From a checkpoint of a small model that answers yes/no questions on an image's attributes.
Model: 9.55M parameters, encoder arch mobilenet_v1, encoder norm batchnorm.
Training: 11700 steps, batches of 256.
Data: trained on made-up road signs on poles, 12.2 epochs.
Rows from block 2 of the fusion encoder, named by matrix and row number. Rows with one number belong to one neuron. Each number is 50 + 15 x the weight over its row's rms, rounded and kept within 0 to 99. All counts start at 0. After the name is the row's rms in percent of the matrix's.
# gate: MLP gate (fusion_encoder.blocks.2.mlp.gate.weight, 848x320), inputs 214-319
# fc1: MLP up (fusion_encoder.blocks.2.mlp.fc1.weight, 848x320), inputs 214-319
# fc2: MLP down (fusion_encoder.blocks.2.mlp.fc2.weight, 320x848, transposed), outputs 214-319
gate.236 096:41 29 58 49 45 39 25 66 52 74 45 55 46 42 48 64 33 32 22 56 39 61 59 60 45 78 46 58 54 56 40 71 54 46 29 45 31 52 47 51 63 41 71 43 32 43 58 44 62 68 62 61 35 42 78 50 29 72 20 44 40 42 28 74 69 44 46 39 46 25 29 65 47 65 70 40 66 64 67 55 35 40 41 53 59 69 63 46 73 48 75 66 57 38 66 54 52 64 53 41 53 43 32 27 37 48
gate.237 114:31 66 49 50 70 58 12 45 68 37 23 50 41 35 56 36 22 59 56 34 47 53 56 47 37 42 49 21 60 54 37 34 54 47 58 36 47 60 63 39 29 58 47 61 14 41 31 65 44 55 44 45 50 33 50 61 47 85 41 71 65 55 34 23 44 39 56 84 58 39 40 41 67 54 46 41 41 59 67 68 80 38 68 75 72 42 46 34 42 48 56 66 53 56 40 60 43 50 31 25 66 48 14 46 58 53
gate.238 099:69 59 79 79 33 32 49 44 64 40 50 56 58 50 48 27 30 60 31 42 77 57 50 60 51 39 22 63 67 54 68 30 60 49 79 71 55 25 46 71 37 25 63 62 26 72 58 57 36 26 72 59 68 48 89 45 43 57 67 45 52 56 66 53 43 43 38 47 44 69 41 81 42 43 57 48 65 39 78 35 55 55 49 65 58 57 55 28 32 65 49 88 43 33 36 51 64 65 26 46 42 61 44 71 55 49
gate.239 087:51 46 80 33 72 46 68 61 58 59 31 37 45 72 63 37 54 41 44 33 75 55 89 68 46 55 91 39 45 77 59 76 16 35 52 25 54 68 53 50 58 57 46 43 68 75 63 66 60 45 53 53 58 71 52 61 57 45 37 59 44 35 63 74 42 56 76 56 51 50 51 43 60 13 40 66 53 57 69 71 25 46 49 59 57 46 44 47 45 66 33 55 45 27 54 34 54 52 34 62 63 63 45 53 53 41
fc1.236 097:47 41 43 52 46 68 74 38 72 53 53 47 33 57 48 51 67 28 50 58 43 55 64 78 64 48 50 79 64 58 72 47 42 29 40 36 71 51 36 56 49 21 72 49 38 29 69 60 40 29 60 33 71 59 56 49 64 44 58 64 68 49 42 74 55 66 57 43 48 27 67 39 75 43 26 69 65 67 59 66 33 69 33 45 20 32 53 52 48 60 50 65 54 34 62 37 43 46 54 72 71 67 50 51 40 40
fc1.237 106:42 35 50 29 56 56 66 74 41 57 70 40 51 42 20 49 67 54 27 56 41 28 54 32 42 63 31 50 48 41 41 70 38 43 19 64 57 52 48 47 56 64 51 60 56 70 58 34 32 54 60 59 50 77 62 22 58 53 73 41 44 22 57 48 53 45 39 31 39 43 22 73 57 32 55 80 53 35 40 46 15 46 40 44 41 61 34 62 26 48 43 21 53 27 63 66 65 29 52 67 33 53 46 55 45 66
fc1.238 101:53 50 57 48 64 38 40 35 48 42 40 40 58 20 53 49 81 66 42 51 35 63 20 59 61 58 47 42 46 41 38 40 56 51 33 65 29 46 41 57 76 58 78 47 26 62 66 49 42 57 58 53 66 40 47 28 71 43 72 63 46 48 54 55 63 42 83 68 48 38 64 69 56 32 36 43 55 53 40 69 40 29 81 36 57 70 31 51 20 34 57 20 38 50 58 41 63 52 54 38 35 35 45 88 45 60
fc1.239 086:59 67 51 52 43 43 57 82 68 53 14 65 41 47 74 50 45 41 66 20 19 61 42 53 31 28 60 53 60 63 42 48 63 70 41 38 68 83 32 71 54 52 20 63 52 83 49 33 47 33 63 34 34 38 57 45 69 55 61 70 58 44 36 49 42 50 59 57 49 51 66 37 21 53 41 34 89 46 32 56 57 62 27 64 75 69 73 50 50 22 47 22 44 38 35 53 64 47 35 59 17 68 63 58 79 27
fc2.236 087:58 48 55 63 33 59 72 50 36 29 27 60 60 63 59 27 73 16 62 67 43 35 42 40 58 38 62 44 65 30 58 74 60 41 35 51 42 48 64 58 80 72 45 54 49 87 63 53 24 66 47 56 60 56 16 70 46 41 65 76 76 49 49 27 33 53 55 41 56 36 56 58 61 64 61 54 65 34 37 52 58 51 57 26 56 28 35 60 46 53 52 17 43 77 42 62 19 66 61 25 48 53 52 35 67 74
fc2.237 114:54 49 31 57 61 24 44 67 49 46 27 96 60 24 56 38 41 62 50 27 41 70 43 51 37 46 42 59 52 52 13 30 62 74 52 44 69 44 61 55 64 50 36 32 43 51 53 63 47 43 66 55 45 46 27 43 35 65 54 51 52 46 18 44 54 31 56 54 44 43 64 56 51 29 39 71 26 49 30 66 43 64 65 36 35 63 66 37 46 74 50 40 43 64 48 37 76 66 55 59 59 27 38 34 43 47
fc2.238 109:40 52 43 39 53 46 60 40 39 83 49 60 58 64 34 61 51 53 61 59 51 47 55 53 69 66 62 35 65 60 59 19 67 21 44 61 65 64 65 49 40 69 57 61 29 43 58 56 42 63 52 77 38 50 35 67 61 30 40 49 53 48 58 36 38 56 63 37 64 40 78 43 65 62 59 76 45 18 33 46 47 48 58 45 43 45 66 48 52 51 51 54 54 65 58 45 45 36 20 59 69 53 25 31 36 56
fc2.239 084:41 56 37 48 29 43 35 58 53 66 48 36 90 75 50 09 40 55 38 36 11 49 53 49 81 57 40 23 36 57 55 88 51 44 51 54 70 42 54 75 52 62 56 39 55 31 28 53 31 40 52 51 40 71 46 61 65 52 69 65 21 45 71 43 53 70 37 20 32 55 35 51 41 54 28 55 41 49 60 49 37 59 29 43 65 76 49 24 42 53 41 63 62 62 46 38 56 60 58 58 54 60 59 39 26 59